Rows from expert 5 of block 9, named by matrix and row number. Rows with one number belong to one neuron. Each number is 128 + 24 x the weight over its row's rms, rounded and kept within 0 to 255. All counts start at 0. Numbers have three digits each. After the name is the row's rms in percent of the matrix's.
# up: expert up (model.blocks.9.mlp.up, 8x384x384), inputs 192-287
# down: expert down (model.blocks.9.mlp.down, 8x384x384, transposed), outputs 192-287
up.82 011:134159145120103149121132130126133126079128106129139145130129125126138150142125133150140116112148093112089140125130121122131131087122137099126122103125145155115133138138055123132140137125131097115104127108157123142132071138119130124119129129121142152104133127091118143150121071072123158143
down.82 011:111117110121124147132143091133141087138107117133132128140138168113115084107138167114130160111124112100138149153103092084135152132124124090114134131154144098116100165101177144104186151165134168120114073125144097117131113095124049127144115147100142151155136149131125140131111095142125123112
up.84 131:177151153139091148137129098122149176122122128134112140135138133131126136151108128131132109128156153107175065101148117100142159123071127116090108140094117130099158137148096123126135175114147127120097138094124154146159146151149133073115136127101195118152177111107123145130090139103136136163
down.84 091:143108137137126132132094101105125115118122146124100157123103144131118152113126114161142125122140168150138128119130144113130116106115084098093163117106146115171129097144137130130134086106151105138143111124100118100160176121153164128129125114108106118076148147104166128114143149142142108154
up.94 169:186147140143107140104147090130144136128120144136093170131151177084133149137111126149117152110170100112173117092155128113154152108077132164121118118098131116092168163120097101131114161100134137151121115111112137148154164141115144080117130153106186120133166089108105147151161106131105141163
down.94 203:125118141088135138154143166085131114130154135127110105136149138099164147113122096065097070127145111121129146103124095115120151111118155151151130171116139165161132166153150134100152098079159154135114121123108126137132118115088161149137122157148136113124146123106147131140147165117155108126
up.98 082:183160128111105150131128131131131138151134122122149090137137121083134151177133120147090134104191123114134123110147168116144146103099152112097134125130149113101111103135044131135110157121108158111149105068121125140175241164126113097071116125109184114146175129107128131141106094096152168148
down.98 206:100078150155129113125123166176102108123110096139113150111130129126108136156135124134153130168112124147123138138100117105116179113131091102159152105169138120108131143081144179158161134119129113119138146138102159122166121132074125100128143131133161129035074160144135126129107089105128107051
up.102 035:151133143107115137125113129140158117083118105163120121131108144098103122172134112117118126133113122101179114164133143120123133120119114126157174153122107120108130168157125169134180151128103145148097086114111151113151130126083133120102123097125144038175135102122166126140109135059108136137
down.102 097:143111116108150141165126130165155132143099138154111133206102112133147079125129055134149145089142127134163168127146135121148143126158119109073132132148127122151112109148137109129143115119149127103131038127118106113104151111102111149140146113139154144133138136150144134134136106122133147077
up.103 018:128147143123114126129144168120106136149111135127096160145133152166156118137113131126123147124175139106123007112195142133113131227120114109133095118148148132097133102098000138139110139116142115125141140129123144146129135130133122118110144154133135158181136125110115117115168081087122123136
down.103 029:147087059121155116069146107127109065110101140148138103148147114184106140121145105111108121116112139126157083124108113162108123096149129113138136136135151129127153096136120116135006092135107150114128126156099114118150115120155117145133144145141111123121145142115128147075109110118143138143
up.106 008:151136140123147148089133131126152129106094130109129127110113058114122110109126113121116144170114132138138117109142081143115106121124144125125079169114116139137142096133147106124114125128150105141112174100146119123124227125102083130121111143129146173114152115111115125115131141096118144134
down.106 014:080121153147127127154142111133121096119136166143151112131129142144186127111138110146115134087150142080110161162132086087095098039145112084105132113139144104135099141110104087111134128097133135128138107161093142148147120142073157138139104112135172112081140123120115122123122104105143092170
up.107 040:131151135192150130065135129105129136155146118139134105128115118144151153151121118127115153140154123094130137130131129133161118115122122152127114154136146140121155116129128115123176114130150124125103134080125125121082112111135100134137110135130147134153129136132137126126126120152126150144
down.107 048:123129145141124131125142118149122126110166113135137113131118117130138150109120133129168130099127124140117121087117122123204122118110146083085116118126130126120155126154119159122176173127143211143150114130101124114162126137147130141138125134136138116125040146121127110143129137122134136144
up.111 055:146144144118147118137108116170182146145101155133132159176141102134148109121123125140103128185151130109145153097144125120088123173108132124143147163123122142108142165139108126128157152138133116129118128098102132141120139214122131097135113166122170099172143117124117140107182173112127118166
down.111 161:146137108136146113135161122170192120083124088100159149121146176114139109137151139121125115117150140110106125168141134142139116082148036123104093128114126101139101152162140129098130113157150112144123146110123100080124125099133139137127117117122141139182123153113127116119133106160129162146
up.112 011:146126140133117131128131129223122131151124130130118146114125159192136123205127115129167156159071132132173106137139134135137119138123131132143131110122142100132136125127095131129133135129123112083151118116124141132139000086148124121118151111105139119147151124120129131161123186113139131123
down.112 031:151117117077099143133130098105125229120144110130146130141108140129122152109105129109154126121125146137137141073110121106133131126146156145085125126110112152110096162144128175112094127089122102105157160131106108113146124140090112139129104077129125129139109090101145198128125076137128131138
up.118 018:141146140156135128115131118178141136117118117120119156168144133118160126119138108161088115143144146097149083114139120128133112158115135126126096133109125136120142127115114127123144136113109102083133118113130135136191136115176136112115136145112151175088142096104121133121147207117074081148
down.118 052:111134117117124125145135116137211140120130087087142123124145138102141164143145145107150121116118129119124061139143136130113111144153083130088149097101096150137184159144145093165105137116165121129077143158182160084067142133153083140108135132123140078155160125095134144119139108148090150182
up.121 015:147154158130179138138132109091141129119119142138117136134115109105136132154127114133127106136152161133130110116131141121119119130119149115123113142113138156105138138115155118131138139123088118125103142078135146144151105154131144116115132134114168143077148138120159126152108176115109127139
down.121 028:097108127135113135110132096108140090112153139122087129155143098113121081127130131199114182113149131157108132134118096090119104151112160129110108141105164128165121093115169145101141133153153145131121054135113105117124135106115113215121106157119132131163082151144129124128130099137143109103
up.123 005:143134155145064145130170090113152129106137124129138183146141115121165148138114127135127110143155121137135134132143131040147144135117123136122101137119130163098131139128110129133121144103124082121104129106164117140216129134113138111127118137117155149123137118072131177144125112104127132180
down.123 006:129138124138160143159119113125148140148164117119125142120142172125143111138133131136030133139149115118112125158126114066136074122119107112088122116086107110098155122076133120085135119115114137135096069126133127119158121090125092119137116113123149087130153109116118125149154111116134113144
up.125 080:169153168115105159114137104118141131093137131121139182144128106096137129155114112152112102139158138129154115102144138114146112129103171130127125120106122113101163140152052121123139172128133119109109128085156156143199176138108129104103140143107212114149151118072132139154151102110129120154
down.125 051:115117130099106148128133118130089068119107135132104135178128152122125101090122131135148167167137130128123136123118138107127130143154122128115125118099153120158100159138167153105131138107150140110137088105115110141129128114133123143127115179139109135145083120123122113132124140141124109057
up.128 171:191134149158063138116141088131172125136130094127134130114152110114156134139119136109139091118181133117147115127143149103144137138080145119125105140092102137082151142135117119134131176121108095127116147104133155149158160133133134070116108165087210114109166106084134146127126057141110150158
down.128 200:156118112100091134135154156099112120089094132172129120122104121148137093121127160146133142150158141112159110117094137137089148129129112116134163129175137131125096121097145148135147083115101111120146137125120139163183113126141110148156104140148114129165169102122145159135155113132117140116
up.129 030:150171142123127155162158114107147130082118095146123179147131115131148160132099123128161122115187145118134086096147131107154131123101158106121115112109121137110160132121083137140186154109140115089109124092171131140158164133134145107110120126109154114126146104096155161110134083105130108160
down.129 034:164115124153123137173149129116136141164151146082147114157144156107145098150111129141078178120133116119116095106126100089144099113110152106123137129145123138129083128093105090088128184122161141169123117139130097129090104139146047063157126131129134063101135092126108110139169139116119135116
up.130 155:154151158144093138122127104119168121101142137130129155128130117073152143144109129147113100123174126124127119126147124079142130120110132143113120121119110116089142127142073120126127174130122114111124125091130139169192120150127126111109117124110188118103140113060129181130129123124128129219
down.130 099:113148110111136141129104104164119141160141128136163111094129113133086132125153120109134116134158126107143116097159074153155135180141159099112100131126090112100139117117116095165120133150148082090140107138158130119094125158156166155084143144064134135119159101117092123125148155129119136172
up.134 131:159162132126113143145140136085130154118103126128104125128134134129120147161115132141105115128136144134133118158137111152161139144079113098121150226106135136100135149121110119128122146116116103197166110121090135132149119151172116098099135127127173104110149153100155147112135107113102118135
down.134 190:130104119169092123159130165120097108104113135110174122170150185127149119137136171110110117126130133084142129105096072092142115132121181139152128160136143149152087087064167142084142131136122112153139127111109094134131127108095076111150123140139146106119113147118131103096149139153168151138
up.137 130:173149156121106154129137137106132133155121070146134156157124149112146139155095128135159143155134125099075093104151158105141101100084110134139120080102133126107156148137105133145127167107179150121106130100119132159159206156153128081114103131111187119145167117095135143135152171094130117148
down.137 103:099086131078170116141153094139165058102118080123152150154158186101146119131156124133128164132104119105162165168105121125150136135153133125110127108103166097140104171112127152107125111172113135118107135128172106132143119115148122158142099146137113166101157154124127126142133166123150129089
up.142 243:187144152136095144133149112135172145121154120135134132140150125097158129151105129137112112135154126123144130112163122097165157138060149135121124136098080117080173126146097127114109181114118097126112136114130133131188140140112122070096097135095202125120168094081139148118119151130131152177
down.142 169:164155130134096134137126151073125172084105137139099155150161123137102099092097140154107149119135156121176135137067167163124143112119122116139149132132131116124090133128174129108126077171111134134099098104082148119153121141098066129148117103143166097155148074130131140117105080119134138078
up.148 414:193155142143131159099128121123152122136178119140126128146135149065144125151110128153091134149141113115150121118141132119150144091076147149119118132097100113074166125141091118120109144121121130109113142114143129159151123121125120081103131130094217129138195113101136137115119103103155112169
down.148 253:145150120143099110163136116147123088120118174158120151126128094131141100084101124143126118103165121121148128130089138122164132108112143139114177103144126094167131123149108172113170149119134189141098145123115095145148130149132193152130121134114103096120116095127119131149117121115135103154
up.160 103:166154132143148127114124100108153105061124111165132142115136163130135152132118132126155107096186123139100164103132130105122144113094154126100115129116125111107163137142082120141164166110140159091089128099116123132150172108149127098128097127112196088121165115109125133139089202125111131161
down.160 250:159058144102152146133147153147130112126092156155147153149116177129143166097157106089108109152100122134105130081169101090113168117131109100113119148215111127102107200124136133155128137098128125115096124130123091152081129090130086097124169153155132124158128125121072109118151162128117151069
up.162 205:184144138141137125100103068138178098138161073115146150135127162105166087155112135118109119123139094118133148145156144112124147127083129115124122135110135114077175159122092088137106172145104112136123116113136167134154150135167117100111087139100189157115167076120101134154121127128144138160
down.162 253:125131170145122154148164166129131148118157115118104109121097109151121195124108183145124105126116093109102137128161175131101133126134096120121139102149135165144175110107112117107101130148103111130140138125094160101150175154121136121107159100148135151157113128143159156149141114114134129135
up.165 240:186165159124122164123165111110183135134146136121112156152143116096162134096114133146098104117104139106127116113135111102135162127065146128111140133110127121086161148150075113108103147093146106135115129081145129139146157138139121075110144157101190109122181111085144160134145127122110118170
down.165 272:142145111101143133121130113115112082133107130163145141140190100114120153104161133124123103166115087066160149076133123147126144128123144152170126155119122119101125082137131150092124122142100116097130093154173117158134119194107149078127116123150145127175123087150149175128111070102167128114
up.173 006:147141129133121132103131105110154117103175130132130171139124103038148129127126131153106118144209125113134152121130118079143135116121129140081122118122143107095154120142054135129133132130127110124114118103136129155230087140107122119123114129113178116143140097102134162135130131092135122148
down.173 010:144119122123161133130063131161125139149147096143149127088117137123116130145134134130089099148131120092113121100145097130130091130127112120063108117132097147069140120109128120124112139130110102119146113119140120120125129123163175161079118139092148129101156122131111104147140163131130124154
up.180 226:163161129150122147113181113115117112122095105114137129123149128053118167167150146149122102113097148103156132159074145106173147111085111116147142124141139143103128125113107107160160137145114113116110102145117126154147091141137125073119114149126156108159196128114143065128140128173103132125
down.180 307:111160119118120112109170139120152170155179106123101120158156153112146114119131131142149093145149128110141104116134129135133136120163193158124139119074145140144155127170096129081098118132153122147106175133154079105165111132164129166162108116144107101116115128147153129145151128133142142156
up.183 012:130136131101184125136166135121137134119115138126120074105131085176133146153139115123108153131120127113162117120137099124145126142118131127207105118128141120119129134085110114131132137121114129142113106142127121151158151083109122123128163116121132132160134110127127173108175200127156161133
down.183 088:172141125164115169082172110110078107121105100085149128117138179120133109117179173124161129125132097127115130141131136138133117093128153115148118133118155169135120100166133129089111130135112190169147064121136141121135099116173182133117112150126140133172127099156144082115152073178144120147
up.186 254:178138122129157131127162117087132121102130116152101165124122146124096126134142134157109138147110134110166064124165109119141135121103095119102130112112108106077162107120140109106114141103118143096117099146110128132146138127141106106138184080089156136136181117133133131123125117110123117161
down.186 338:136134117068169140113157113179123132072125127128156108125152111136116176108120135178145129094120154155149147127131172069121121097126155152164141142140132169104133082111097118150061143154148079128147144162150168142098141130090095107111114150112161172078124085132161198120083124146117116095
up.187 276:127115156134161093124164121165127118145112119088100148152089138138151122124129104121101120111102165112096077128156172096093114152070153096120125133127155116134179102106116164139126160113098123131108130123134120165168114169171100103121149154132148133149158117131112156120140159119144124165
down.187 313:092100109136137115144087086120133132133160145140144112126115136177146081109135141109135103118095181134141100157105103153127133106103124170120119131101089128161124119124111114086137112146114126116177112135194149125155129084132151115126127115102126081145153122108146115128109105139122139129
up.192 275:162114158165140116157146108162124127140169138154148149144169147132109106154094102095124124127120158138172163139140157133092149113127105111167141128099073132119162135147137135136155103127149119109122104145122161100158071140124154094119106097108144105200167078102158128149083122116131129140
down.192 296:117103131122084129151147140096147200077119129169133090174153061115177129099089118160170129087138160090157105128095139104099155106099158147126087126126107137133133138133158150157132101073128116132104110158107155110125144162100126144094130106126117106096100099139178161132138119149112123131
up.195 012:132139102115120140138161126118123130124110131131119207137114032113129132151134122156165133135135141104120124120130117118087125116118096126153112122125124120118133143103144110140164140116118109056125128150111128115090161155127139116123152121120141020124137103130133161144199157136122114131
down.195 042:129138117138065121138100136129151149131127111130071136144142078111151138127138110188122102112128154131141140128113175105111123111110111135054127137145112135150117132140114134111071117137127126134152123125215103132097129186154125113075147137139128133106128119153185081132115130135109140145
up.197 140:142138110167122128132121125129155162133123131169119153143113125125120118124130117134161147126091124112168097156125201110131164101112176125122124119122131150102144158145101116131128138122135104115139184083132154122172148133129184116153119154124157117123142137124104135116115141097117109128
down.197 228:145085145136164120146151149156057153031108104135113085143114150107134133127096183107149149130099121134124117089141124116144106135126164126188134123088124099139106138163127134118155133128139137124140122127095125135175134097137162170109159139117125168112097100151112144132107172108128131146
up.203 209:146170156126109126156142108120153120101132130142143121142130095123136149143089156112139157149132129133156094128155149115107126121079126123148119096110089130093148169158114075136142168104098135116133152099158119147150128121113109058126111119081186121123152113128129145119101128104117082186
down.203 234:139137135120151111150142125114112105091075179111109157124125114116119078149151137174125160122100095152111101116098129110121122102158099107146130176147133110173124104119089129167114124187133145127096117148140112139141146143143163132082146131112131123068096158114136135131125122092136108115
up.204 150:177159171113111157147145119108159151112112117150133151143127111124144154150097106138159108124169131120130087097157135096141117134075114116127119137089133128091154149152105122135152176096123124110124130088128126159161185147151153072103117134096193137101173123099152151137136126109115138167
down.204 070:078116139153137116109115102126131065110126118117108131118125182103127124125154153109076156111140114100113141158106124097119117145099106122108132119102123149165124113117111162110130121104119134146137132113130123140141125100145078098132095136164119085161151135089121123149137125156129120122
up.205 032:150124134148255116127132133094134137105140117134137156134127153114132120087128132121107142126220120144155113123135139123139159121123121135115122129129110112117130098120118125132127136133110224111102135117096135132145077114124132124130115128116155120138200121124125133125144170143144119139
down.205 071:153133121108122142158163137125170135122162131125131115130150114152152197116125131121165143145131126153137110118131068079098168128192151163101162108129124202120113138111108124124128129147171118105108154135137120128116135114136140151102123122132127129183177156142063141123114164134130113150
up.206 108:211140138135114135124133119094134152090141129133127140145124135024129143131128124130108128134132130119130121112133217108137132132113138128101107133117102129103144142131055124128132142124114130125121108110144135145174151152134142112111177133098223112141255116109126134137121099128142134151
down.206 078:118117118128123108122161123140192120131120122101105105102105126120153123128126127150159091104119119080102086121188119128090099112107115113108111133138130174077132115120091126147120117107138115130108124118109091113104138107084104127140109117124161109182105138150117119120136171127143111160
up.209 265:148119116121145105127094149143142146141110139120149130131164156140073152143139094116121124095114132125149100123072138126132122169094151093118126139139129128146148151095198132174165165151163107139123139120104123168097141145123127137156168147137184091118178107122121162170140143106162136172
down.209 366:084102139171116114145131145115131099120106117169125129164105135121103110125133136165125107104122085126102127126163111176133132111141181114163115137126155117122173110128141121111117133119151143152127081153142115127108104129108153132145137153120132122097103131147117191145116075119153104121
up.211 039:146146146124100128134128075139119158098115148123151171108110119183153134148115120125127118141137126111157115115132122086119137110104146153110124124123120136102148122140056133126137159126097113120129117064148136123194172174146105114120099120109174109095150137082115159116105157135169097156
down.211 213:107098147099122120130155128137160182124147103160134124157186068106141152097158116137128108093127144157137120119108141073141138077123099170099096180129156153123112217145131136152076107098130114109124153118135157161104145131087118154122140122157124150136189125149182122117126118147131131104
up.214 065:161161148107123151132153102118175127124127136133124164130154121119139144152092118155134102137194138121132112099162140091132127129098157126116112142101100101099163146128081121131141174123111131122104134090142150142172116107123132095108126130097180128112152104077136149147138105116113128170
down.214 048:111138111157103173152149108103126115125153097129140137101170184092155100145138155178078135130131104094114150138132116072080090098087144124121124112086126122149088104087108135070156116095114099176136110113154117135148126104141097114128089123143111078151163090132160127117137128163124094134
up.222 082:138126158156127143169153125119160183115118156125123166109128083109143116104119097164104107162157147136137107116131159138143084112100073102125149126119143136122168115142138126132158145126155071112109107118124139169157090177158165112116099156116169143149138095134154118128140228132142108142
down.222 221:110128116107153081126157139158095139121088126147081085085163141118096110130125145138157141101115127095132085136139131139178099099129177172138168114145169139157130147120119052136170128120162148162130109109164097123143128167140168139144097127120132100109068158115115106136148127124149113136
up.227 118:181132143093117123129130112149156112127100096150106128142152136115131140188119082140113075140134128115123120098164132107133140129075158144094099115079121070119156128098104086132125148121115123169113119121101131117130159145101120096115125119114173099156197166100122132106117105122138124156
down.227 226:117136119142106158102164100081153118150084114099081098144104138138108123104138131123127137124133115127121134105099180070125134164132103139078146118102127147123108120114149120124078110120124135152169139106163138174146164213121119122112124140136163121122112144210172125142134099139099136128
up.232 593:188151152139120152127147094109162109121177112143119148145137120066146138133107137145109118132161131117152110106159142103156129123073142142095128119101096105089185143145087119126131167120115125113125123103139144154168126133141110080105113134091196120139174087097141149142131110104134123173
down.232 497:137117135133188110103100105172145145187171121107151120107097138127117091158122154144121134132076114110110097131170082147133110160132135099084104113110115097113152123135105112142121168171133119112144106137128131120116093123151096122076110137077139112131171106110126085121106149128112135143
up.233 014:144151129116140141151141093102132129154125178134101119160118200124115125169165113110102140144133146148110119113143143117158119108105095099150114148107113128106149142155079104123141142111122147115087149100162145137137129135156124107111149115108148161118144106143157191152141144147107153138
down.233 050:117132125179104153111115146114115100136130166154169136155142163124128077144121146023093176118118118110101109127156100145157104124144140089151108115071125125129072151124129125122121138148114159145135105102087122185149086121168142131144122131135141120131142135156091111124129126141183121143
up.238 160:151110120163143125160119105145090114139154148124141102123125136103118114130131129161150102136127127132106143173159121108164142118082107128161123133119106133102159143115127071136153145138141150136143139137148128150139123124133104119104145106125179085138140116131129140111165140122186108159
down.238 188:118146127107128136112165107136158170059141136119121109120156085131137160136125125108119154090143098148152124132122122103168147099127164103149094153096108155108160114153105110154087127149184164161138130188137204135101127150112128114113142127127117098104084120147118129115109115079114139131
up.243 008:131134134129115137126131123133131116099119128147108118132122124183099125127132122140126133133120139122151118137255109130130128022126120123099121133133130147125131136136117126138150127123129134139115131114126111129129136167129212127127125124117131118085156132128128130110126000121125118121
down.243 054:153098122102144125104134110131144213165127118139112113140120142114108124120142220116148122089135120103126113092115109148160127121164140121100110131056132118138149110186124112140111132145144127117194070127117134133096125132093093129124120119121136255132090143135101137155116128178113135152
up.244 137:116134142187125133126138128172134140128159116135124130143164113129122158127113130109133156132120155120155068105143116120119046135098132141177111127111099142126134169145152106125148134120137135125128128122124120131124161120078136119138142119125138143132147091105133135123074159125094119183
down.244 221:158134138110113151102149118124142053109116117116123112133121136133153108125153170156164150131096082094158127148138218103097108116143106105114149085114147121145159118149127134095105130115120122160129139130092146139092099152156142142101095114126087131140176096161109140134110169123137124104
up.245 005:140122153132080137139131135141133107148146115100126098136143123140118154143120130139161086112121136145150120137143133136167115106118109054144098146114129067116133140128122128154144139122105171102127106104134104128108087129109123119122129127123145130116138097141146133152158090129070132186
down.245 024:140136139089132125111186117088132136119139109123115116106137114170117131140161114166130197121130131166145158122140104146137132120177168158130127123144083150059092115128113164089099093126149122101142158119135135118106148130132120189125140123146143182135169061144116159117108065107133129134
up.247 216:187128142111111155114121104086151107096141133129097153131136155098127123108123103127119128140084149111145101138089087122162130136107145146098148159116104147097160147154119148133098145116148120149099118104122083145147117152127118087136143107103175088137165080120133150147105092132097115176
down.247 257:116132088108112127172129115121198129110135097132123159108187105127129115157148129133088134117130126151133077148120204116100149105087090128106180106127136141121127132137108119169155130103183121146109153146114119109112133128148130141155117123168117103128128161136151145115161102133131160151
up.248 186:164157164147094159155158100101157133102144108141098143131144099100159154157103141115150118101167128114142094107167134103123146139087135112110121128102085107095163146144077109122141173113104127113122137101160131158181141149138127095109105128108189115089150107085131155151117139121121130173
down.248 111:109146123149117107121119075141164136143153072093172147118157174080158075151131147134099123115146094100104137131131134084101114116111099109106125116078123147164115167143116107125094138145148142172116150126140143127115131115151118104104118147156092141140143132109138109140171181123101145138
up.251 016:158159171112160157166161115139134132151107125157092136154135112115149159157135106163123100105125158116131148122150134109161153153089146123119142131109136105121143169086089109144136154110102145107110162111139152150086053138096154108100157149112140095146164099132150078129133132097125152158
down.251 036:161127107110136113152131131148134156133138112118147150131130152123181147157144167166105110128093105112106113120132130110077111117125134109096140093164154159130142181083115106088136122085090094119125179136133085132126115130083111140117106107151135088141149094115140150158131148142136102162
up.252 037:145129141101109152145135096175177123116117094116112118153136155119144168159121111136143109094104139118163114150108141100151121150107148105135150107113114167108134128106116122133155137088115134119144124109112141145175181185145122104108140133093149097135157126115164114114143171135138151138
down.252 085:133135115142125112125129117183148137143137117167187126114153117144115102126146139138158104127127143104157137135129146139131147106098093120129085124118079143153081086112145081138129145116112124123148109140124141078074125052108141120090117108138155143152095107155127125123156091139147140158
up.254 006:131124127104139123121148144133133125123119115127141063119161094075124117121110125117120122131144110140111127131140136133140133122122128158134106140127172136129130138094140146155129130110098122105132118111056129130142073158137110125125201080121131131197131111138127129137158126157150120116
down.254 065:117135136126135143142150177116161139118119135130137078131141097145123123121131105149187087136123134158131151111127113047154173112152142117119127125119114105168133137151168060156117150109135121129150134134131129114153122103108133132163116126153148151070122128085129134119132127122086129138
up.255 265:160146149120122131121155106174157127126157093128146132128152123093150097142129138125108184180110117121171103072160109127106154115090098112106122136143120156094132139155109113117150127093090118124107103142089162142132162136109134085136125142062173142138155097126146122112104128102120127172
down.255 349:091187141138138109126119131151070112126126140179114129080170171109093109114150124107138129132171120098134127145174092127131160136106131112124099144132149124090188090107129162112133151116154095123127127125127132124089131125140145149112110168103140138164178110128113167162127137143131141114
up.260 156:177173156122125150135147117128152124128129145139111161159153136109141138140089127144103101148143132117155141107169129092140122124075137134126105150096123117089162141142099106134141178109122133128110131086128131150167122137127130067097132156083198115126178110089137154120126117128098129190
down.260 097:126140125161125159136112121137110092116134115141118125115151147099140110127138113129074151128116127093110146157126118093132127129093118136107111117172124140151085108083090126111125154076113190156126089111141109144151109107095089096119129144113129100169157101127196091111129127152126109116
up.263 038:139154133132127156147123142129136115153147143126113133121105132060154123119114107122125135146127092111105128135097158121118167130097148085166138119137141169116129118113104140144112144102111131098120139150151121164158205146137118119117196082115149124118145121106126133149133152118144212162
down.263 084:113121136102111134107142120112173130130113140147104137117132116120116071115126192114115154182135134085123140100077089117148140166111158123108126127100117099119124133130126185093142154136123112124152118125117113113084120157110146121133127136124145160079136107120108106121149150138145102129
up.266 023:148150160134093157143143122114167127111127122141099143142131111073158138148126108143126116130197138113149112120146131111126145107108153144117117146101122133111146144108053132136132152112104128104123123097154128155169113135141127112109153111112154129135144112087155151145156088110129135161
down.266 051:150125157124149133170110147135134190153147139072153089109118135150124165121101116108075116114138115142111120094154136158139111136135146136112096135151091154089159131111125098129086121107124135147099136150072135102136142142130134100160133093125177096121143099126102138145161139059121140149
up.267 041:174126153140149145128152139110140144157097145150106146152148096138139142162119117158101103103138141113152151106150150108155102134090114141131097166106127136090153149129091121165147168104107125103118139106136121135138169159104163088102141125096167150119165108118160140153155072127120126143
down.267 068:100099107130140136093123136144124100113106118119149110134148138119102119160114090116124147131120161161120127124111133141156117112162117108133132115153148151129120121111140172088159098109172115115124099126088091076124135134127134155135126150139150111111113138145139129080115094148116126156
up.272 278:132199140131109168122168110144120127130129132134133149142115078121112164124086137104138119110134166097122113117161157147103109156083151119133111124140115102109139110167107138177183158154118125109154115123108134109133103168136114110120091155127157079119178123133141157172110131134145121148
down.272 358:130169111134094136171119121124138160139112154162162126165125105135136103104152081150142097107132152139146157156113126164126139136114170119080113128118135128124162124142154088115149084104119126137114135152134091124152140142121149130143125111111086116162112148092147144151122163130101156208
up.274 226:155164168160138140117149099122109105134130135121117136150158115134126133177133133155108110130148119117106098113153102128142122141091160116126119139123144134118107139087132136116105151101115066120104143147108111154152114118135143119100180122130175148120147130107102115128120177165094118129
down.274 304:111134117110103151121099133151149148094113145150150109131134130138127135116153085143105128111141109136136122096141128117147136110115113149155127105108094166122109091142091144143118101094184106136117134131119118130112145123155124124076106118104051087130155089149169147118140094129170117128
up.275 048:131147130137149157125146139071104112137171098140130141113185146114161126161125144126151133148206126115133073134155115138162182117108125102168124099119134147118152149134154124130121145124109085099061112167126117136122025136151157104127139117119147105196147108108128111125101088077133099134
down.275 118:125145123174111100129081114111149143140098147113132098154159062149126109178115151114142153120165079139131126145152132084138130124126179127180136168151133151122126114145141151139107097108104138154128143139125116129121129141145090112163160140130149088058092177164122132122121153126120135121
up.283 016:132134124129119129108195122148126131117134145125096115139144180046136116143125114135113129100191126136129018124093156118135136156122124125105135108130131145126127133130000143138119131131140147124116138119133135136133131150134119123128117116123133147157143143124122126071119124113123159136
down.283 062:132147140127131108121161149115148047135119120116109170138142150088143130142130087133137155141136107112149128112103129147135111129119128132121157122179120149143146155111131156093065124128124126129131155119166121134129126141110206119139120166145113115111147088107155127103148094127136123083
up.287 115:159169143159145152145153109130132144110125163144176160185117119121158150135100130147115119112178104104110131118132121097135132113086146129083119097115126171095145119147091103148131168126146104110143160093147123154141121190133126093095111147106177102103159102098103151107136100111125142166
down.287 114:110132124145099126135119161120103104108146115164124157103133134124141111154136137111050189133087112107119116136075120084112120096149093127166098144132167103129109122121146126067124148121153138130152086102102112123122126154148113100133090132124107129167117104133140161137129108137144113122
up.288 048:153148149106132144118160112115146130118115098142120212153161098091182170151090129165145100125150132112124137123146125106174137119100134123154125139114141136099153129132090114152135161099124085125107132095123139147179115141124140109111140152105155115110150090084138202145128100119108124175
down.288 058:146123166100142112115138185155118127122099139132110152131093110148086195131136139101142101163142107140114128098136154186145106083134114161139123106137111147092151146145172144127113116119111136092130145126111112134137097134137143150160117120125182142108132111165079182169141110139164108134
up.294 031:135134135137080163127143130165143187095135144117081093124127104101134098158125121152095127122137120133157121135098152164134124123103122125113158159115120076110134101146130107119158144125173116159127070118112122141140135120118109099114139150124161149138133102108110142136118148110073129159
down.294 059:139128117066107126166101124125149176153161118146116133154145171119127131136145064146094120133161130130135151122137146112118133122061101097109157120156120089138191108121095173125173128127148099137104113101106145147119140078129133157083144106116140169151143120126168136144127153111116130109
up.303 007:146150147116105156123132111110160130089120141130100134160133106060141134148123097152132115140177138132114096116129167120132120117115146153124106102097116138117136153117034117135137151117109138116110133094162138159143142146128124116114148125124150108117145123118145121142165124107113159144
down.303 019:134126153128164109167128157144127178140138127089140108088133144158130169139143121092096120129131098148129123117172152151151129122142126124130132120160108146092177119116123112130098103095104147132112125145078134129131164146116124080158125106135172119125149082129082154153145140049108148157
up.306 008:163093067150137090123125097119135167155141145120110089189085177099164108130132126104116145124106102126134107151139100129103111118116139143123145107131103145108131152108047111126146128115117177128163128104147125149154118141156170136121129113103148108096150088096097155102129107115126124188
down.306 019:158109143158127108175121156114129098127148137086149133142131158116159108101119132113114149136132151109101165105116152086119117125104118131144123116099157114104095149116130137111135114156136141116118153117137123091125159142103116129122099095113106145126147105116121113104165137118122144134
up.309 069:135132100167111143115132126135125149139092101086124118151101207134143132174125149136165169097119142120069113111132160123101110144120138140121117169124142144113133155126108125124161143134122126118109110101160115148122212169104115129114113153123127120082126136117107122141134092075098160129
down.309 110:128119129113125100162111161152150139122129081133112159163112091152127133137132143097142124114119128112125117096125135146144107150151105110141144137125138046095173120137107145137174111032136108108121073119142094124126113123121093089129099142147160172142115141102091165105148131103123118095
up.310 310:168155155139111146120144098115179122118149122138132161135142124091150141145098129137112104131183127117136107124165135086169123124095132130097121122112121092083169129139077122131126171126127121114123126082132150143176132134136120092113114131086192118128151085063133159145131112125130124187
down.310 264:124107105169144134095113101140124143181137098163189135086098151136142126140143149118117118127109115113114094099163074141116131131159117099121096130120111116103122114121122079124133154162120117103124095149140138107106086104129164138078110118098119105132152111108098107123106127139127123163
up.312 016:144170160168124140136133107123154123117138131138116166125126132108125130142129122126124142152191140136126109119143140084115112130115159115099106144107131164101134157115092122126137155125118144121116130087147149215187078163120131108110128124120171109140146128031143148117128186108105130161
down.312 014:121124118152073158165145123091134094096105164125111120167124130107142135091095121164097152138132113105120148141088085104096135110109110135125127137138130152140068150116134079136114136157109144162094113112121140108127136118133152136142097154132133076147099134132161088083143114168139096099